{
  "model": "masked spectrogram model",
  "norm": "layernorm",
  "head_dim": 48,
  "layers": 8,
  "positions": "relative_bias",
  "residual_init": "none"
}
Rows from block 2 of a small masked spectrogram model, named by matrix and row number. Rows with one number belong to one neuron. Each number is 500 + 50 x the weight over its row's rms, rounded and kept within 0 to 999. All counts start at 0. Numbers have three digits each.
After each neuron's rows are labels from the 100 clips, of 14976, where the neuron reaches its highest value: "lies over" is the class under the peak. Only what is clearly more common there than usual is listed. The data: single English command words and digits, spoken by a formant synthesiser in many voices. In brackets: how many of the 100.
# fc1: MLP up (model.blocks.2.mlp.fc1.weight, 1536x384), inputs 154-230
# fc2: MLP down (model.blocks.2.mlp.fc2.weight, 384x1536, transposed), outputs 154-230

fc1.366:494496506503425419574450520488482622522477449626460437468550512463563574493469488533501455500462472443470543427456485510506482416571588453526477540531533462500541405484448537449491561586488443496422454567536420588490427508527420531
fc2.366:604549546517558483461532515525539519461512585468573538383483533589533500526484452411546488496459596487435505482445459488466503549515479463440562536467501507478560477571497553508484541519441538562576515502396559463519440467522471511
lies over: /dʒ/ (35)

fc1.409:374581466475513461437523506488611592423502496486517521463544478533468498484405516460532524478565558540496450591496525509557469639579579522546530484599517535523456466545571523482523459548537422552505516463479597388520459447400444593
fc2.409:593503445502435497474505393630396475480490470560522532526470513476561464504553490498443485413586413409534544407528463545515520354437497502421477481500477643559538552532439504508465428481456419530488406435483591542490587581460547518
lies over: /oʊ/ (30)

fc1.179:491481412468411477509438469562468608432517560473516472436505469483525576551531528493551433557504475474529527427511550542487618368507436516528530523560448458567516469465462508542455456495464457419524510516533492576549522392504493544
fc2.179:544506532497511550560462517554486504532493548461483509460498544585538416532475444434469420588480518501405440427494533523544424501452464513569483492499508613491520484578547513593449540578649505586496511438366507513460487401538553538
lies over: /ʃ/ (49)

fc1.343:421487482505448537536483540590518532384419494408598539500478520520558544470475618547565488467478449494361518470491498503441443518382533467546564459531539487416531469567575481513404428591497563508538573493516459414520440432506486589
fc2.343:477480573540477533495468545583516463483530479390428506516461384558405427520528550461540484560497524516449443547489463550553435594439511596503575514481481560514563558560532553542453484593508453473409506488543479483565394455499450447
lies over: /k/ (39)

fc1.552:512556497482474528487448572515457550548524530431502485598511505557502488510505597489500515502621454549562527524460558512515497494456472512444664563500508410486629537450639576467583481429486423446521569460515530520484469415476496558
fc2.552:502536607534521506520504424534434429475399496485549518553520586442553600445518510474555496488548454559530506500477513484574423556455512470530509458487499484571491507480521563544473566495567406433459604479491490507491566552547504478
lies over: /f/ (36); /s/ (31)

fc1.70:463499481462474497555552496568611502489624553556514412469566405474542579514510557486524583509408470447522555604464518448509523479485514527430615447536461506549507563464553471481526560453481484448475403425438579420495478482585576539
fc2.70:515486509424543442485587570546518478456522456459536616566459545478498590495517475470492555433426487490356432434458443568505581516431524451549596488517431440498510482491473367430465490429481399596407552523508545447516570485554589482
lies over: /ɑ/ (39)

fc1.663:424524564476499497547522510473566521507498544446497462552492368382476475471506464494518572402524623442530478431438498467528431524552522466499492521603549559441539476528531474483439525646507521517550552525578524474450439515601505465
fc2.663:531437507458471518560512520536458462551459499456491520611606533517456520492510466472541418551413542487433421577505522476559462465497329485545472492513547543625451442423426538519490510563525525458557627475498519493542525496537527607
lies over: /j/ (48); /ɛ/ (42)

fc1.673:507567462520481417459509540518495540562488507554528505481494466507458578493555493579547424512523371511525530486523552499561471408507521501509505496443581550670465550479502440523509425577481476471423561435579484449571423462483471536
fc2.673:402453461365445499511542515495476489477519501573510538561535507528458446445480515436517501631516599469553559532523477487452564470614494550519450477471446485562409353474528512513470447492439488406483464477443488505429579410510493455
lies over: /ʃ/ (71)

fc1.578:518479511459453496536515566455522410594537392580528494545434521443475522489527527478482456467581571521507415487435624501525453448480491413621504455473523494450591530547420438549537566528492507409474507588570505543486474482521433535
fc2.578:531486486514481601470594493521511493467498467510582669460481521441433374479465576491484609539449544489451447474497539519537466558502520587533521543518496575485489417516480589527549477475546503464543538392492523526537443448451531472
lies over: /oʊ/ (32); /ɝ/ (29)

fc1.88:446511486501598505471474380476499426522509497378543515526415466544403515519421534480590486512522552534493520537530551525505418466529443559531481472457537554415533530447500503562513517560486488469505461508477490540660540511538471471
fc2.88:494551463489537457519505517588588487489550527503549538472484471505482535485471472529567591473586482564584464525519442487492483478379527353523480543437549506496453527493496477430440566504462453521513435466488521519503566472492484529
lies over: /aɪ/ (37); /aʊ/ (25)

fc1.509:523558482490582547515537604576465574506569546535471565460588534492517472485518533479474505503407505512604491459484494454491581547475490501476567581460459563482484563514490577512546425508451451607372489614583421470455517457457457478
fc2.509:568550584474500503524536534484536543506561535497448535431457493510557433500523526529520509517536441510426549480518475547399506560562500491513398552401528492505553490455394517634418516515526438456491430437483499458446498522497539507
lies over: /n/ (37)

fc1.281:472468555527464461488443532500449531571453448527547481402547511561398497459448488465561411529482471472529521532453548524559467459503500534464496413447553552525565463393514444593573479491488504421551422458492438533539518462525481488
fc2.281:418441520422456578526567448440510487522470599463431469514491493488450548505590509498462477488515515537503569521558473377470596518449509558634533537499456509448519488454505443498546538459523431491461572531531536511522537598473500448
lies over: /t/ (59)

fc1.474:683422462574431479488471486414451475586437400511467537525505550462513512567498553572605485499487505517501534498472452475411466437471447515494421449577449494559481510553423502556511546603528459495475509533493502540486559455448540484
fc2.474:563440501478502499564393514523492578485514461583532608517570533399465503553534409520399448519373434417544465559567518411505509494507455456497482456440536473460516547511606517534514467551464410480482472489463506500534466528474560567
lies over: /ɛ/ (30)

fc1.1:464497455428518462526553484509600566552528440511513484488493535551600565564511557566581498591516509554495484520500547510486554558477437542470409584511545527365454503452532491543483482618494527528574476385581582431523476480518471504
fc2.1:459502460432476449448431432453484558531508518538521547440410414454452644528479484473470601498463498503575454512517401488568576515502458452447495478359472500443486490487549480465318592495518460360531400455537471528577482467539453464
lies over: /oʊ/ (51); /u/ (48)

fc1.613:558525547574532425504523533567450475526597534511505466439539465450554593452505437383536450528511559476439533520426464527576554526505538490550511456517519510401509479450528517446519467566521403527425540480578536615400611465509489475
fc2.613:569479524430525562490441496604489518540409577499508464426555441550513499528478490473556561543493547516482462463549542503526495472507487543478529516509484480459499474550525569531446603426479504565508466423413545538517533444485372489
lies over: /ɑ/ (29)

fc1.62:452466494533468547499508485486549594462531481512537448486520462430427488536507541587493571463544437514546475425521566514529502475493441453479510550571584547516540439535568491416512576441492522560554544486513574482464473485594592434
fc2.62:484466555527438563500536500508494524551504526544448498605570559603517595554517548589553481453486570512487514477579436556524555512609496541534437447456528514571507525472482516577537523499589422469421495461556429517391589442548437518
lies over: /dʒ/ (42); /n/ (40)

fc1.640:504406507475497558495470597587539626557462516493423446494488477446431469477493517565544398445431457463502544551489464540488477532563466532462497511460494432412479426494454498525637535467519498458507459560435502488422508515539487471
fc2.640:452514542519428401412499473516459528491509504547452527498477565494436457538579572545477501439562560457442468551445497537503600501538563530516569595489489549483551472543450512391586471471596482579453550558523402548471445455608411422
lies over: /tʃ/ (46); /f/ (33)

fc1.242:431437481501455578464481583451499413508418472519480338399540419447447445480404470456477534534552492521503558559547377529529486500502490479492491458478494523453518529561482482483435455382475496486515540483581391506474443484448594454
fc2.242:539586525475550489482495496523420495465476478491530424535450543554445491392519441443588502441548453492508577556476562515488488512473489542620499457527545533491540484532554504523579432589522458518542516518567534463493575557485496418
lies over: /f/ (27); /s/ (26)

fc1.707:547513470515508579588467486493486502518481455394583453356583538550494588481471445522445511450412474614521531572500497406427428524535561553447535555450558496438419535486484504500471460466456525447548504569484433512505428365571527487
fc2.707:487548457355499445503549542577486449471450504476467509523465572462624466507459470531544441533488540502458414461458440521506530528578434527486543467519516427573471497533577564495467449451542483520471440499508435612562517512512390465
lies over: /n/ (46); /z/ (25)

fc1.129:451458504568504516519484410542495520496411549562517409523439483496465463498545472536487470498534533432569525477466597446484486416477459481499563553577513535490525477608611481400482495457500461560434486551545462495539573479393546462
fc2.129:535512473517479522524484521528477569553453594472500489503553474421490499516444551527409449406413575520478507466510375553465490571533452424364515438478484517486540489526469529527488509513469510484513496434447423522539458512427441490
lies over: /f/ (28)

fc1.660:475388452497520601540513516580525540468425460472636437482377527530560557563522603552571511510524445474574492569464487495401507504448545403516518531462536521412468471461483495506472497499535553432636517516518552521551532519466536495
fc2.660:572484570464520494531483476530469462522489528439454485496463463506407508529552478481488474490404574537443505523510507492420509463537407498484503567439610435548490538612509483482394487531468531449567496567404539454554505515431443525
lies over: /k/ (74)

fc1.228:486493489425604498448532558522510515492539563533535561510534472566558494499565515492578488504499493425520467486472487611522473520460520528504549444544522501546600573432476483467439448483438541534443586513567464470457443470529494534
fc2.228:522406502544532530501544566519515477470520488494497450418477447588551512527435459492502503601468519564502456542515516411491521558551596510490547544475405544410543433518514462509540489452452578404501530516476478532420559604539421500
lies over: /oʊ/ (52)

fc1.270:458472417481447519604508495474468433505462551457461629619465572522512470486514450512508541460565518457513518428526552459480459547519514517535506510413564525517542529543491480498502485500491533476506534576574521473484601451522559487
fc2.270:443577513293576498521496497525478415456515491489459452514420534605484556542556518472544616603514546412546519544532395596494469421510527517488449504471502451463496505504487602375536469521441456500491465439474477456530641546492478483
lies over: /t/ (69); /d/ (29)

fc1.519:565410485591420450452468470485420568535526521492497510513428524483563491519490540540547529471534516465415517550478443555538524521443511480492513473435460544425441495485472517445441532446528476523600469443520523457465438482477422535
fc2.519:504498448431467546561529386544439489571475487481514500448462555581460511492559500510447447497481466448549575480480488466380542534481499566463526510513536460543439428544485433428603483587491534475493531550570589475479578546493603568
lies over: /aɪ/ (49)

fc1.388:503455484489544561510466473468473527442447479397591467480450477497438596475446487516483422447503504533464464500432500562497464443539473506408504505480528502473575481491540524541414590521507490431505560450522478499514568473507571592
fc2.388:432534504464430511540514473585481543518525555475546430425477472415498408436521521562506531482484507513484560537481487498548529467477531469486529497634476435554454494534576429492479565430559591504516364571473493453543497524503538561
lies over: /ɝ/ (53)

fc1.217:463519655491463486582451514522537494537539463557538531600575550552458544484460508488440555489480591541546494498503454507425526515538598525582450462518502595523423464463536434477439478443457494518519533482513416545497461449511407464
fc2.217:525529487563522493512449543619484540549479502534526444461545512439565449518533479538503511476414443482420481499436501539469499438479502440461539507451495455523443444543494568538538533472557568449524520649471459537539490492422552626
lies over: /n/ (34)

fc1.252:470479525545501429441564522505531526535470569424515482515455538515480509464492526580528406509492533535606500534454476556486477487497474499501516509538548485584549429425477393442452546506494424505460481430465575505439526505414497433
fc2.252:484454473477478456501481519582444478490443545509481440489547481425491487451543428466459543474501446421433476438467584497528523512547424444504483532482488395517441506495465492468518415445464575491489560545521502547491484512477468524
lies over: /t/ (35)

fc1.133:428448472554590559463442528455508488504520543500560463594568499482527430515495561609440531512517452534527467470568592499459429532463458448443483450483427399511513505420443503388458458498483498478451439530492549494516437373567496399
fc2.133:535467567512580488503565493588566460485507457430457575581509570484550572487480462508528441365500532504466456514517479492530493543564489525412441461468529505517594527502475512568588567470488456484420477532509539510543466462451482473
lies over: /z/ (49); /ɪ/ (39)

fc1.76:568543510510465521494499551492527484465482474520508528474490498561444580491528514483451507483536586562544522499440560485515448529508591494527631441441460445492522430531549503463597491506472596456520530530541515453401413490536551448
fc2.76:590540455441490487533489589606495512465408495458489542441467555410521414499504465564424447469619445444526509456390465561506583559419503447432484454551519514397541402493490469545484459437505582527564407542516557491570662529510533445
lies over: /ɑ/ (25)

fc1.350:474521453513539519471509432439472499519520479508543513443490487457402490503523526522533474520514485501470539609456490404563536504460471409540478544616396477545439406522498550503512454543479538546448520411532628520548535431467481506
fc2.350:514499507430468533448525431476555440457592468390457552522435595474535571453474527495499428486484492521409511459510561548508435486500495480594565567465532481489419458497433502451429479437437664444574453497483515484500489500517532509
lies over: /tʃ/ (49)

fc1.307:497587578557463503528474457595503393520429561495466486535484475520610512472507518532526501552455489423503505549478561568540530479511513477557486444570440431439470478486556495494459471409500418516502490575474537461464416535469507603
fc2.307:492469508471542457495639410524499589478486530480501533503459535552387508520491479488549368517566549524478521447566615398565553498493532531519571544505482529446520542464450461485434432624512522446559517475470405610438448549545565450
lies over: /oʊ/ (34); /ɔ/ (25)

fc1.512:441530535538493464526510328515493468476577486484564474568496564532415601520512480433568494552485524456495443461487597556535486487573469446563585507493493477489520414461492573520631514467417452559541464568419456516445451491538533516
fc2.512:535484498489549590418448430501485461490482497562548516491449502501537466541509598550539493478479433486553619475434502518424475405457477544536576566519473475502563556490542525402497525470563505470521586424470518533610516478528431482
lies over: /ɝ/ (79)

fc1.19:626431471554541514515491411545533521485393465493537562508480454500465389518570524496433434531529451470516368486524466356502414506477458601532535455506435609607481628538619427491503480553483559459476484510496493553413469483537481466
fc2.19:547562503550520502497522579557438408496441436486556494547494545517541434615495547503552556482557516583560509463500486606589490535529401490510527512563533492510578466377503490534581469527593467508478622620498562427506518382470559488
lies over: /k/ (52)

fc1.48:467551474444482477544539460475535500479437507525458528573524499510383610566526501528515466574557453522450500549453502576484469433424533550554501465612567553626410423473486453554463448546579512475539589496542562529489580423495526522
fc2.48:482522443446616524478556435456486439427489508575546494408457547455504406518455439497515501517577536471520597480533498593485492486514548458506452512354378554564463460415537459516522543543408508469567455522459500516443565470462499520
lies over: /f/ (50); /ʃ/ (41)

fc1.331:465553527399514443489556439475450499504476598519497380590462466507516550470528514524590489527499450377492541529463408496547504464449485465416456522535561553624437426362533450490496494528485482514499506456522559458524510479552498511
fc2.331:628488518405490624501521445562437508410542531490517540468518535572453433516524575459535466456596504420483516380519517539498526467452524481528543512439473518516505489556488515548538548562483497399566469507427539426491566483568520423
lies over: /f/ (27)

fc1.737:441468447457528494507510547562491526530508495508523501452518568512503320536509513482548487535589445508387489467473606613513480450406550391559516553497544573425575581541551493381449555458504441349609418528481504547490554420561481477
fc2.737:501581539455489479447451423462520472494521488522456461554553535487541442476561551432566551536460574531455505447456485524570446426457475473533455507509568458509498450546417415469462490492539556414520493444448447630404423474469447541
lies over: /ɝ/ (31)

fc1.267:487421564561434548519516544533479497552456529546403471482443505515561504492465487455546496519583513465547487470590521471490438504488456498530501413531527549431481416599586575434539446510554532535610528469569475423430460541454557558
fc2.267:478502508502556495511496603486515619457485529417561553562551550516508620493469542510559469595546549468516510497507439544517559411483468552601522462503503446489526486531534443558360460410570509471510515553489449505425397502506529544
lies over: /j/ (52); /u/ (47)

fc1.198:558433535480624500531438426436522473444498481516490496584558545515542474508492556605370522519471453530511426485533533534451450521447483406414533497502492453515348527418420524493489434458482472408449557532484587539519443448529562419
fc2.198:523460508434570490480557524553514414473512489526508564569471577470567481530444533467552501426510533469452386514516497522515462532560446507418486519441537512585525517463515447615502483466467551507354446533461528589551523516415499480
lies over: /z/ (89)

fc1.549:523511478546495477416503489500554514482513503502509507537537558483628534471469456495545536494503539569550473440475446509507452486550457470404520438552452465525437486513563518479523493502557484471448499491534405489467528524487490490
fc2.549:534474636448492496489503454514416535472452556461632543540527430416494568537515495465520520542536528485550527510495493497540546500514536580437546484422547417543527510537482509459696453475549589423489514529455485559509571570459524522
lies over: silence (99)

fc1.260:490467552506472500467492462552529464494422492438569460515615491480482514408485468516488447467494496476527490496472431499543509501534492455533553495581597484450610456411489495581607500482474519493616566483529511491479422502455448470
fc2.260:506582443531525473527504492548475482484551511529467511379517550483508483524524431550513502404426524468469531635482650494411484471512490461415548502417419448432502613451576485379458603511514562515503456465418481574515560505526549479
lies over: /k/ (34)

fc1.110:447577496509454553511537467466485434466451528508463536517499548431494599435429468503543498498479563483496461455471500563500433441476541555509499427537502471576510603497473571505634452525521507470475559600515408544526470484511538460
fc2.110:489538435535526454488423578525587448529480432550558486485453488454519492520568489522462596585566480580394513540554541541592489458557365443330482464555464452441547523489546468446545548479505501494469476392509533523506538564478593441
lies over: /f/ (71)

fc1.306:600474509584422448504461458438512485401575519511578540389533382510498504529500466499493534476413593490474429494445561408455525526528613562569511455436505531491472523506556407429517486525468538460517487519550539518425596536522510487
fc2.306:478426546514560486503518510546496622504419449480562560498467524477345478596425528490373571547538448470463538507500502557528576526551456490521512548505496493477581509527551547563555476507418517511535443441397546529500426432410451484
lies over: /ɑ/ (49)

fc1.221:465438505570512497473477571430516482515456535555516578513489523423483381435487518458422621476567464491444432492470571420540543396451585507566444545505421424512459526489471437460495546443500488448480481644450489466457492474474412470
fc2.221:496483499436591453584539501468525516553563472580515525350486544544473523670436497559448582381442458460499511568549516495485493533597389511440413535482493474516631466578476476555430539552542483432517567537456522422590456472478482457
lies over: /ɝ/ (29)

fc1.82:384502602584380599504460496554547498511535550601497401571453563463467476503473510433589516436434455552526523420477536422540551479394525492505480512483592434527456546470442517549462457474499451435505491547485419486462421453452494581
fc2.82:530485622488561538471452465447577484533481411466483575479509449556399475473428515506496531547557535464545467559484411565554452579522406593497524508453513470416558426457535495586522525503549537552494490503548495539580480565461525498
lies over: /oʊ/ (28)

fc1.412:506572597495480484487591466391453526427523546472540502478557471528480579463518499431585463433507358439584444586420508527513533504433457389528433512539554488437530493471579497462493472488543497476539575491520534438439499517524545587
fc2.412:421522538458557398530414556479509602549519435638449606503511519433518449452374478535505565560576485472528592491439485472550566534503455505478432520451500475444526517525567542495482596475546490463567604535492546549552507456525559446
lies over: /ɑ/ (34); /ɔ/ (25)

fc1.220:459470535523477556482600553543456494524502560515535544493461376547490525482530469438439497478545543465469536482508477475505466528518500456605576501591562517467482515485463490524367501542539478490515479495585491460437529465461504484
fc2.220:508445425519539563489572457502543558479459563480484435556483537488561482505511614500534564554464543483498407513430495532534502376541496571454446499488543542422471468470525520475425584498607493480551520561464541506489468500443467457
lies over: /j/ (45)

fc1.574:523527530438561376518481407534598508570444486549461529538461455474496559483456487519517455525459504536454563590456548500571455518519469291509509468585424453497513520421434532548493538508541501517483567471500508522486560518535459592
fc2.574:468538533523570506468548524537493560458500489448477476568533464459454592431577398411494547550571568517453419464503485400559436523501490473536492543467409535576552507483453602509580468533450460494524595515414440499496380511501571504
lies over: silence (94)

fc1.581:495408498571463536565496500433470520463515450525446416482439522533503484574504541543508545512509570534487438513397493520545462578506557481430469631507535507562422506392415510446472489504490467440525519500446458510497520553428459530
fc2.581:426487514497500547462424537496533519470447485490491620516508539515524453465446503439401471637496515487548603458515555425446480514527501598580432500543570447514591546509553640518459403449523560513425488513515425445488467469440610521
lies over: /tʃ/ (32)

fc1.523:498497500408460542527513479466582521428504486504450472463518542579496543550594506545448491508495397489466437554565483536536537501557616458407584507429454360495538370495451497506466511525514488582499524520460568615535577482514505443
fc2.523:549467505493550408540502552480429498493465550510522516634428569508447471519579548503518471512492507501529595480512538548475464453478395527450499510439523484540432440481491509559469484525493511510549505527470566492534497513525415474
lies over: /z/ (46); /v/ (28)

fc1.536:444518471569453415453477456489469549516525409416506465483541424550525473466521569478565460483553547547433468415451510576560575567519508522551441503545459492530499463479464528501600448458486381508558465486528501492584394474459429531
fc2.536:484466478460543509457523466469536552601388487515539465448557488487586577529522497569552479538514521515578512575446538501488493485491405520496372462460463471592433436501506430407406536537578468473474548455555538459452631565540480552
lies over: silence (97)

fc1.646:506562486510431501492519479414484596519487480413603442469548489549484516533433578446577500525384429529400482497499444499461483467470493461542442439435520452499501491488493532529491429435510483469520485521401573458498473405448457494
fc2.646:548524554542582561593534516555471550574495468506537550434504431383481449486469454457365436506483523539501505581540498397552429505423479489515520434456521430522571582469479518521493488551502539505571518519531557532486461586460517442
lies over: /ɝ/ (30)

fc1.211:492530510484503502485475481537435632579570530423465621499582511358521492481492432506482498458518506480444474565587523452498524537484530390489543472502479406459508545440541494512457514543472499464567544513492493490502494430540471574
fc2.211:583506508538523464510585460466514420500563439505409483447487528410546473471520511447602625466591434461490392571484448551520474609560480558485462546416568412492483509473491436443493527503542540553490507540559519426551571577582507484
lies over: /k/ (29)

fc1.482:431524448462506486497592497499444544563492435501503466563418500448503453480514407593529538519531441429481577496442436498443509532517499443506525470494484573490617476466499396492513489523458468548485497538543531526463407468517517582
fc2.482:533496516468534523544468492603508541356433534528489490544515507508474528493608497450519479506488486444554578528585600462521523458520468532602522448456566475397525437457453481530477445567533520438542531486492439451425539511496501427
lies over: /ɛ/ (39); /æ/ (31)

fc1.736:466555530486457435469493572472560531301519581554548529483539450524595508483467505497495459483467470404445423556456481568484515552501516534512546538511509522582535414495528480500571455455487531527611405536425470451527563520460484525
fc2.736:490456509476467537498540521576497474524510433473551555661489545508457482537454442514570537487472554457548513534525486485464508439574437508613449452574442537453547438530593463467512566521466524503506412469510521508400488505405477478
lies over: /ɑ/ (53)

fc1.377:535521542540486475431526548505525527449521544500450547432585431522502548463463499517448519476458525479557480487467513527526556565482607480534548470398473545553397559570489531535537448426574473538439501503547460434524414446497461536
fc2.377:568500480437412551476514552529503409456370435519447439533413498536518491507515452508558520532520514492481536627531429483561473482563464577414474488494605464453453557472482522474527439538502442511478425468470520492405573454582499524
lies over: /n/ (31)

fc1.313:462519489475487419499607487517543463473464468530443554432547377495512611522466476516509461442427469570619456476470495536579513505538568567470525479493479520501490454557482478505533551506385475575531473512416495564612502534478609492
fc2.313:450537519437572573517391513463547533551431439548496510546399508502488502487560518487533460526477473519430447546513434546482427529463465484568462504533498528549497533545490522505511575390569362504491590491534567445456424501441557501
lies over: /ɑ/ (32)

fc1.667:414497473471471510528500540561489557460422514493518458506515492529423443533478510463522517530488518426571541499477456449523474488508513508507435580541399565536486471540458568519439549464465472459468408489484485535507450368620484513
fc2.667:493462470402494508576438526497499404431493409525513501504407497487469488574516500425498503545476465545548483460434459528489527453473569504464493504546572440394475602482529553444527346516439571539611584612479384539495559562424572514
lies over: /aʊ/ (33)

fc1.692:507517506534480433486493548447513476532519467523446527525469435507488496553515474466533543665546450508539535471510482472450468501535496564473495398509454504554377536570526474588535434602533456515569389512573500518522534512518442389
fc2.692:604514481427532527518503497581510461481579501627494488494376563558502372490517438598493458510490467496534559435527477570413510503618618364462553435546547456588566408413466459448459555507513534524488544434451503498459506450625551488
lies over: /k/ (51); /s/ (40)

fc1.540:476609546459468516439450500490552518504448541574466480453487437430510446467492551494449518517540516408517528421525474544399520413507547524483486475442605531539600359593441468405583530530486505508484500519573454549495564442432463562
fc2.540:550574447460390479502461479467344514432453543433560410407464503504614563510498444471558437492497490425541534526497544553571492405494450382459560433504515493509471469538534593429507584522466538451613505443401515444560448419447540485
lies over: /tʃ/ (61)

fc1.591:433480567571501539505432505465515452593518517559438474437483499564508430465535579446570558531432524541491467554600503473481506516548497519458408511554591519520472493499568439539512383513504476456511458478514466499551509486408482517
fc2.591:435528400482493545520501514520534457545504522433476606546498512461525513470427557397502516521621527448488461484462510601452532631516430518487344436408513459576501524529472454425526577482516547526445586421566477474467481498553388525
lies over: /z/ (64)

fc1.264:522413466405557558574490514526496533479583560504497507632439514463525536484582518519536567511542563483618522528477479546429436462510479423518526413422457533494542555515481529446520597500535448538556508436551532456476443490518461471
fc2.264:610444445507541502481475528433458468510556430502494586492579449534472521528430469519513496547407538475419499564526470498574420576475462539543519391543564539578516477504477455459458463559561608482523429475558519506516386433593466546
lies over: /t/ (62)

fc1.525:420481477437519529604542501538481504481475520506371512540539658424512466480490540469569519506575488375525468549442462524461462507439516566533565568508563525516450545541453547524500480513466460521426516519547518501487433522516544491
fc2.525:500496428480507558439473464518531457454576558486604520485551499508467459396507544602438555511488634624529558461496496572513513501452447560470499470394502542512479485458520447561486405457428549522516514495470582431566544444551605537
lies over: /tʃ/ (35)

fc1.690:544457509551548451481570455479608464461519482499576532480484466501610442515483510592484524451548500520529468531402541542537510503422450438491563454463552427559450547510468545410426574449466503579484527521504555555463518534444569557
fc2.690:525444457396498433427508461525448535548444455529526594549505514443482579525550453488491519444503607465540533415553471478602475446664435596428546486485466599446551350512458557530432559504507475450435558493505463589504521498549547521
lies over: /n/ (36); /ə/ (31)

fc1.347:550446546476468486548467434439533494447517479487477498496514428464511464452482440469469540418633488461546525504492647558548568493547472431497519493510503473553461600535499546479469420492526448505524429504522413482582519543471514430
fc2.347:489516424479523472425629483502527512473518397506473452503537505521479512497498515464532442477541412542471490471528449447439422521487541490441552524532588474448591456514378512526511429489496475541493601551445502575444525473511531480
lies over: /ɛ/ (30)

fc1.65:512407530468459616466537562522582511457450574477476405381507450531586551482521544473494441574464476510567505465522537463475459495498521495427418460490500451535500601467580528539476515539585475591357510608513434514568636476549608429
fc2.65:557471436488578534550575524523468429520472444416545507584426471516544578553411537567598472531439603514419448503483523581525465432537450490512503511563614481533500438472584540455432482476441504538522561441555474472537483532576384509
lies over: /n/ (34)

fc1.67:434539560594495502523492558535509457472535528572560478421601544521497462457477547455483512484475570497486455442377556560509453469520531549512481542478435473504441617457462462513457442487461547488554562589475464435438424464535497502
fc2.67:541483565536503499521540472543551562510493475456452500590457496461573529584434371551596546493495493533449435468545470422482488467564516495512467506540480532512543591468499473475541498473496383461482535483445419603453568589471475559
lies over: /oʊ/ (43); /g/ (28)

fc1.502:493490546513531488502471450609401506568478448572435504478477477445498589601513521524481471572493467550548500451563568503515552548509577428545581507450542494466539511483482543472416471570552431430539542475531540495485489484473557501
fc2.502:452611457453457479431528508507432589513535577600377405559430542472504476440632492526588475537452552543488553563548511476448518534510609541429391511525496499528584479601517439483525475434511458573447549573496520539499622515452503482
lies over: /tʃ/ (29)

fc1.314:546584504441526459457504472421496539465506477542507545473521456552425440525544486476492470396448534434492471482567465498504557527536432472560516527566412475455549439532485505449573518475406525493534575472530527506592456422527452541
fc2.314:642514493540439587440519473516490465520444584523482482385450532533592500540455583507423464535485476544467495474531494487497628404552575474466474628476535527532491490571492472453544530562546530551556459506399541562483486461532502515
lies over: /ɝ/ (31); /ɪ/ (30)